Weights of a small contrastive image-text model.
Model: encoder norm rmsnorm, encoder depths [3, 3, 3], text encoder layers 7.
Training: 16200 steps, batches of 256.
Data: trained on rendered made-up planets, 195000 training examples, 21.3 epochs.
Rows from block 5 of the image encoder, named by matrix and row number. Rows with one number belong to one neuron. Each number is 128 + 32 x the weight over its row's rms, rounded and kept within 0 to 255. All counts start at 0. After the name is the row's rms in percent of the matrix's.
# gate: MLP gate (encoder.blocks.5.mlp.gate.weight, 512x192), inputs 96-191
# fc1: MLP up (encoder.blocks.5.mlp.fc1.weight, 512x192), inputs 96-191
# fc2: MLP down (encoder.blocks.5.mlp.fc2.weight, 192x512, transposed), outputs 96-191
gate.353 104 [125 159 152 105 144  89 172 209 134 190 164 159 157 124 171 105 166 134 121 118  62  97 180 147  88 158 117 172 126 133  86 117 165 159 207 122 130  74 128 160 108 101 106 136 120 180 104 126 117 127 150 199 126 159 135 180 127 135  59 166 126 180 184 178  77 108  76 125 103 137 152 167 103 150 138 137 124 152  41 106 152 125  86 117  89 121 107 145  75 108 122  85  64 179 125 119]
fc1.353 097 [159 113 143  83 117 191 121 181 160 149 122  94  93 132 128 160 108 124  89 129 121 110 143 104 127 212 164 126 111 186 153 127 190 113 126 143 173  68 145 128 131 165 104 102 123 110 191 110 128 146 154 109 123 144 115 141 126 127 122 144 137 112 105 157  89 143 193 123 142 159  92 171 122  96 135 207 123 131 116  63 126 155 172 116 141 156 140 157 157  80  81  71 137  88 147 134]
fc2.353 094 [126 112 136 145 170 119  77 141 133 125 160 120 169 136 243 151 115 131 132 143 128 118 130  85 124 153 114 149  91 110  82 117 136  92 172 124 119  93  99 151  98 140 133 122 122 100 221 106 129 117 143 141 126 158 124  89 126 127 231 122 130 150  80  89  87 114 144 121 152 108 138 105 118 130 105 183 100 145 114 164 103 130 127 124  74  86 188 148 123  74 160  79 119 164  70 133]
gate.354 100 [144 117 116 127 171 115  86 137  65 232 158 108 123 106  71 164 125  64 117 132 150 146 109 123 145  95 119 192 109 172 100 108 111 141  57 136 138 113 117 124 169 140 154 172 101 155 134  57  66 150 189 111  72 121 145 137 125 187 142 160 182 134 128 119 127 137 117 122 141  93 187 129 174 106 131  39 114  93 169 120 135  93 152 144 107 116  90 134 118 128 160 117  66 104 101 118]
fc1.354 103 [157  92 114 127 125 166 144 104 136  53 144 206 118 118 122  77 122 142 142 184 107 134  71 129 157 167 122 137 144 114 123 106 136 128 120 101  58 122 146  97 157  84 151 129 118 129 134  94 131 125  57 122 101 135 178 141 159 127 138 137 106 146 134 111 127 168 106 159 121 128 128 167 140 114 132 117 156 110 124 137 129 142 131 132 210 137 147  97  83 131 159 127 180 124 187 133]
fc2.354 089 [165 160 136 132 111 133  87 195 222 118 134 168 134  92 155 151 144 105  95 116 178 102 116 172 122 166 146 118  84 175 161  72 148 150 115 104 113 148 173  91 140 168 125 102  91 116  62 111 130 113 168 125 147 111 123  71 119 127  99 137 189 127 103 114  99 120 151 116 143  84  87  55 110 133 129 169 111 145 167 172 121 118 149 114 178 180 151 142 158 149 158 121  76 116  79 117]
gate.355 096 [131  90  80 143 127 143  87 169 148 200 128 151  93 107  51 151 160  75  84  96 149 163 140 121 122 160  52  95 150 116 114 119 135 161 100 121 116 162 147 120 123 176 162 116 131 150 188 147 122 128 160 132  91  96 155 115 122 138 107 137 130  68 120 133 134 154 133 111 142 127 137 147 151  66 146 130  81 154 113 142 115  79 133 148 179 108 149 113 144 143 131 126 155 185  83 123]
fc1.355 093 [127 160 105 135  31 128 128 144 130 129 143 208  90  91 173 110 158 112 123 140 146 146 128 106 146 136 167 104 158  84 118  90  96 163  72 172 124 142 121 109 109 140 123 126 114 165 135 144 124 171 128 175  93 177 151 133 131 106 119 152 129 120  96 129 141 162 162 111 100  62 135 128 129  87 133 127 133 125 153 116 151 131 115 127 102 110 139 110 135 129  84 129 135 134 101 115]
fc2.355 107 [127  38 135 152 153 128 101  63 131 108 124 127 156 134 145 130  78 184 117 147 125 148 172 126 123 133 119 119 105 135 138 125 180 146 139 199 152  71 153 117 128 100 123 168 142 117 135 141 130  95  83 105 151 104 119 121 116  78 155  49  84 134 174 128 117 122 117 144 107 208 125 110 152 164 129 101 137  73  79 139 114 136 168 135  81 133 142 122  66 128 150 177  95 134 177 138]
gate.356 104 [139 123 154 102 122 132 104  85 117 178  92 141 105 103 155  93 150 126 139  68 163 114  87 169 144  80 109 114 128 125 127 134 185 132 139 119 129 108 141 153 151 131 108 172 131  94 113 128 131 100 133 148  41 110 125 180  71 239 150 116 164 114  49 127 140 158 120  71  79  96 115 163 142 130 124 104  85 129 140  82 170 164  98  91 115 131 166 140 121 159  99 106 135 176 138 210]
fc1.356 093 [128  99 173 159 130 171 167 111 129 121 165 182 110 134 132 129 135 135 154  60 123 139 105 141 176  90 111 136 121  69 148 127 129 108 117 131  98 115 164 165 135 173 126 116 154  25  86 162 172  98 145 156 165 153 146 126 153 106 129 103 185 159 108 199 121  56  76 129 135 133 190  99 137 129 159 140 126 125 130 126 146 131  67 181 127 133 149 114 180 107  74  59 137 131 175 135]
fc2.356 096 [139 131 115 128  97 119 132  91 125 142 129 166 138 148  91 108  74 139 126 151 129 154 115 128 130 157 134 149 146 123 126 100 131 167 158 129 135 119  77 156 127 129 196 145 214 170 130 161 157 129 109 135 142 147  96 119 121  73 105 144 128 156  75 195 101  88 160 121 126 119 119 144 101 123  91 127  56 105 132 112  91 190 140 124 176  73 181 113 142 138 125 140 140 151 127  95]
gate.357 092 [100 111 141 141  71 185  96 110 133 152 106  93 139 110 237 115  83 176 108 126 202 164 149 132 127 147 114 143 150 137 133 127 175 117 148 138 131 136 137 129  88 121 130 129 172 126 127 128 105 186 179 117 137 155 134  99 114 140 112 172 113 117 130 131 135 142 115 137 178 166  70 166 118 130 134 143 147  92 132 115 214 122 178 141 179  76 121 130 104 167 186  65 120 160 122 130]
fc1.357 092 [128 126 108 112 123 134 111 127 166  74 127 169  98  72 170 156 130  88 109  93 173 125 112  84 144 138 131 122 170 170  92 156  10 127 101 142 151 121  84 113 135  99 113 124 117 141  86  83 144  96  88 118 175 157 127 154 150  39  87 127  99  95 134 155 131 106 120 138 124 125  40 219 133  55 136 154 118 145  95 124 171 156 119 125 104 124 182 120 111 114 142 120  78 137 129 170]
fc2.357 091 [123 185 172 128 122  64 157 149  88 157 124 128 116 154  51 126 149 106 160  95  97 149 102 129 137  96 112 134 129 116  95 154  84 141 101 108  79 179 133 129 170 160  78 138 180 131  99 165 152 108 107 144 115 176 127 146 185 100 117 122 147 139 130 128 123 142 122 139 156  99 173 130 152 102 127 110 224 159 142 143 101 101  65 134 148 171 129 171 139 124 127 142 125 122 146 138]
gate.358 100 [121 179 119 107 159 172  78 133 130 111 159 127 129 126 136 138 130  86 110 160  67 152 187 174 151  89 127 184 134 124 127 181  81 133  99  95 110 169 102 114 147 174 182 124  95 127 121 120 107 100 197 126 140  98 103 119 207 197 133  67 176 139 130 177 169 125 146 134  92 136 111 127  95  99 165  60 157 119 165 122 102 137 122 136 111 108 145 164 145 125 107 115 136  93  96 113]
fc1.358 108 [142 137 100  97 102 124 156  76 140 103 100 141 133 124 122 110 102 165  42 158  93 171 169 117 106 141 100 164  90  74 124 145 161 157  99 128 106  41 123  88 176 134 108 167 130 128 123  71  98 130  93 111 182 116  56 111 130 144 164 143 168 162 112  90 111 136 108 128 116 110  92 145 123 204 133 110 149 144  79 152 111 154 204 134  82 166 140 100 153 140 160 145 118 164 136 115]
fc2.358 103 [121 184 192  97 137 138  92 104  96 117 132 135 113 118 142 103 137 153  70 114 123 164  90 131 162 182  91 121 107 102 102 132 133 143  99  93 127 126 120 128 138 135 105 120  95 108 151 150 134 185  86  91 137  94 119 142 151 105 115 149 128 123 106  76 120  87 167 139 145 108 107 129 132 148 118 125 167 180 147  82 126 223 135 111 174 148 120 122 155 229 169 134  83 155 117  76]
gate.359 102 [ 95 141 203  58  79 139 127 130 108  97 177  78 150 141 126 118 133 131 109  91 208 129 103 156 101 135 121 110 121 133 145  98 144 124 121 107 138  80 114  77 122 129  60 109 120 149 115 113 166 106 119  47 132  99 177 118 129 183 126 166 129 106 121 122 114 135 228  86 140  96 145 127 125 129 148 106 107 150 147  97  87 136 131 127 154 165 131 127 183 104 100 125 127 100 120 191]
fc1.359 105 [158 122 158 100 107 131 144 139 153 135 107 142  97 155 140 125 110  79 141  90 114  94 132 135 161 129 101 120 169 136 169 137 170 144 136 127 162 116 116 160 138 127 168  57 113  83  82 127  92 140  87 117 132 127 135  93 170 102 151 182 216 119 133  86 137 177  75 115 136  87 109 123 159 141 136 142  82 118 122 130  60 139 134 129  80 130 147 195 149 132 151 145 117 105 136 115]
fc2.359 114 [154 133 126 109 125 125 149 138 169 122 136 188 137 150  79 113 160 131 122 134 221  46  77 199 130 136 131  98 199 116 152  81 172 139 116 123 133 132 127 132 174 175 161 136 117 141 118 125  76  48 143 121 117 161 136 170 117 108 160  93 161 218 137 111 159 172 124 138  68  65 116 186 141 164 134 136 137 100 157 181 180 129 128 137 191 112 116 150 169 129 127 142  96  88  94 156]
gate.360 106 [128 116 144 158 128 160 125 246 178  79 118 132 107 126 126 121 127 103 118 135 157 152 160 146 128 133 134 107 121 140 126  96  91 111 135 140 181  98 126  98 165 152 197 138  94 130 129  91   7  93  62 119 147 103 131 102 104 235 129  67 136 116 128 138 182 149  95 127  49 106  92 113 129 121 130 134  98 117 137 113  97 157 122  59 119  92 143 128 162 130 157  81  58 151 162 155]
fc1.360 103 [106 138  82 147 192 157 103  95 122 198 117  68  97 121 180 142 129 138 144 132 151 136 119  83 129 113 150 109 155 141 128 153 128 206 133 123 103 214 171 132 160  73 180 117 124 160 135 132 154 128  57 114 126 138  93 141 138 110 137 173  92 127 121 103 129 116  89 119 157 202  49 103 126 111 114 130 158 139 104 123 133 133 122  91 122 114 149  94  90 166 129 170  86 175 147 135]
fc2.360 101 [116 111 129 136 109 194 145 111  80 142 123 103  98 226 164 122 137 134 132  59 157 194 131  95 146  68 172 168 139 132 136 137  89  59 163 113 149 112 173 148 157 128 138 137 109 137  77 118 147 132 157 122  94 124 134 112 104 149 132 177 111  82 129 169 109  88 140 141 133 131 135 109 118 139  69  60  96  79 133 122 125 136 131 169 125 131 104  96 114 132 172 122 179 146 132 238]
gate.361 099 [149  96 109 156 116 200 109 192 108 109 123 176 110 176 124 138 181 148 100 128 148 102 188 143 174 102 169 131  85 154  96 210 116 159 105 114 163  83 121 124  82 128 117 135  86 203  93 108 129 171 231 141 132  83 116  79 138  96  79 118 135 124 120 142 118 154  66 105 139 120 109 142 103  75 124 149  93 130 126 120  97 117  95 117 136  76 159 135  38 148 114 137 125 123  89  79]
fc1.361 096 [132 142 128 126 114  72 158 144  55 117  60 144 137 115 142 164 130 110 106 139  42 111 100  85  91 126 128 113  97 140  98 100 122  63 144  94 118 143 151 171 146  98 134 137 101 152 141 209  89  75  93 167 127 128 159 114  80 102 130 165  88  73 120 164 135 123 143 154 162 145 126  93 198  78  83  93 124  90 130 117 143 150 132 109 110 184 156 116 137 136 188 103 128 167 116 108]
fc2.361 091 [113 120 137 132 140 116 205 147 125 146 136  69 131 106 205 137  89 132 116 111  55 146 128  95 103 164 193 141 164 124  80 131  90 129 142 193  89  68 134 114 146 147 173 136  83 153 110  96 110 180 131 132 149 136  93 195  76  73 143 132  88 166 126 134 171 133  65  90  79 101 106 121 141 119 127 144  80 146 117 220 119 144 124 145 127 124 149 149 160 162 169 101 178 198 108 184]
gate.362 092 [ 92 140 156 147 117 127 158 127  44 176 124 146 130 143 133 192 149 117 120 199 123 162 159 118 124 100 138 163 109 126 116 124 147 111 143 144 138 150  44 175 125 176 128  90 126 147 117 119 161 122 163 115 154 125 127 112  83 203 124 154  87 154 139 151 143 158 128 126 128 126 157 163 113 129  83 190 127 160  83 114 132 125 101 166  75 123 108 200 135 131 122 151 161 135 127 215]
fc1.362 103 [191  95 202 107 204 156  87 212 129 129 112  68  95 163 179 135 153 201  72 116 136 116  94 121 121  59 169 126 184 137 121 191 150 112 163 156  77 130 117 110 123  89  76  96 116 127 153  98 173 140 203  80 124 122 120 119  76 122 147 157 122 124 153 127 131  83 130 138 172 149 106 133 144 129 115 134  80 108  75 120 126 161 104  97 111  85 144 152 127 146 160  97  83  93 165 130]
fc2.362 089 [161 124  99 149 187 125 144 115 118 134 135 128 108 142 125 162 149 130  92 100  90 131  89 180 126 112 110 164  92 118 157  67 151 179 143 144 158 120 126  57  89 141 128 109  97 191 182 140 142 140 148 143 139 127 106 130  90 128 129  76 164 100 117 120 116 131 122 165 117 200  98 149 149 130 148 156 134 149 113 107 127 190  80  92 157 121 134 111 181 107 126 149  98  67 138 170]
gate.363 109 [137 110 164  94 121 134 176  97  99  93 129  76  94 177 143  96 156 141 162 180 118  90 126 160  99 149 173 203 130 121 132 142 153 127 127 105 170 129 133 127  79 100  81 124  88 131 131 113 177 105  56 125 130 127 129 164 160 118  45 111 114 173 124 105 133 194 143 115 111 145 157 146 160  62 106  97 183 126 112 161 121  98 152 128 171 129 131 144 129 163 133 111 129  89 108 148]
fc1.363 102 [127 154 121 111 102 103 142  93 128 157 136  66 111 158 107 147 129  57 135 134 116 125  48 166 131 127 124 209 113  77  83 142 122  67 114  73 121 127 163 130 109 173 123 119 131 189  61 134  85 125 255 104 114 179 145  66 161 136 138  90 126 141 140 122 183 130 128 177 138 166 129 136 115  98 127 148 178 123 159 172 105  65 130 114 108 142 120 129 145 126  96 136 129 141 155 126]
fc2.363 110 [108 135 135 109 152 124  95 153 107 175 131 128 139 140 188 123 170 110 120 157 163 135 188 130 129 104 112 122 105 143 165 117 130 115 126 125 134 157 195  54 153 160 188 150  66 108  59  80 159 155 159  94 187  89 123  82 102 135 129 127 158  75 124  85 130 115 121 175  96 122 113 138 163 160 110 110 123 123 122 108 176 132 101 120 100 117 186 126 195 115 137  60  72 182 142 167]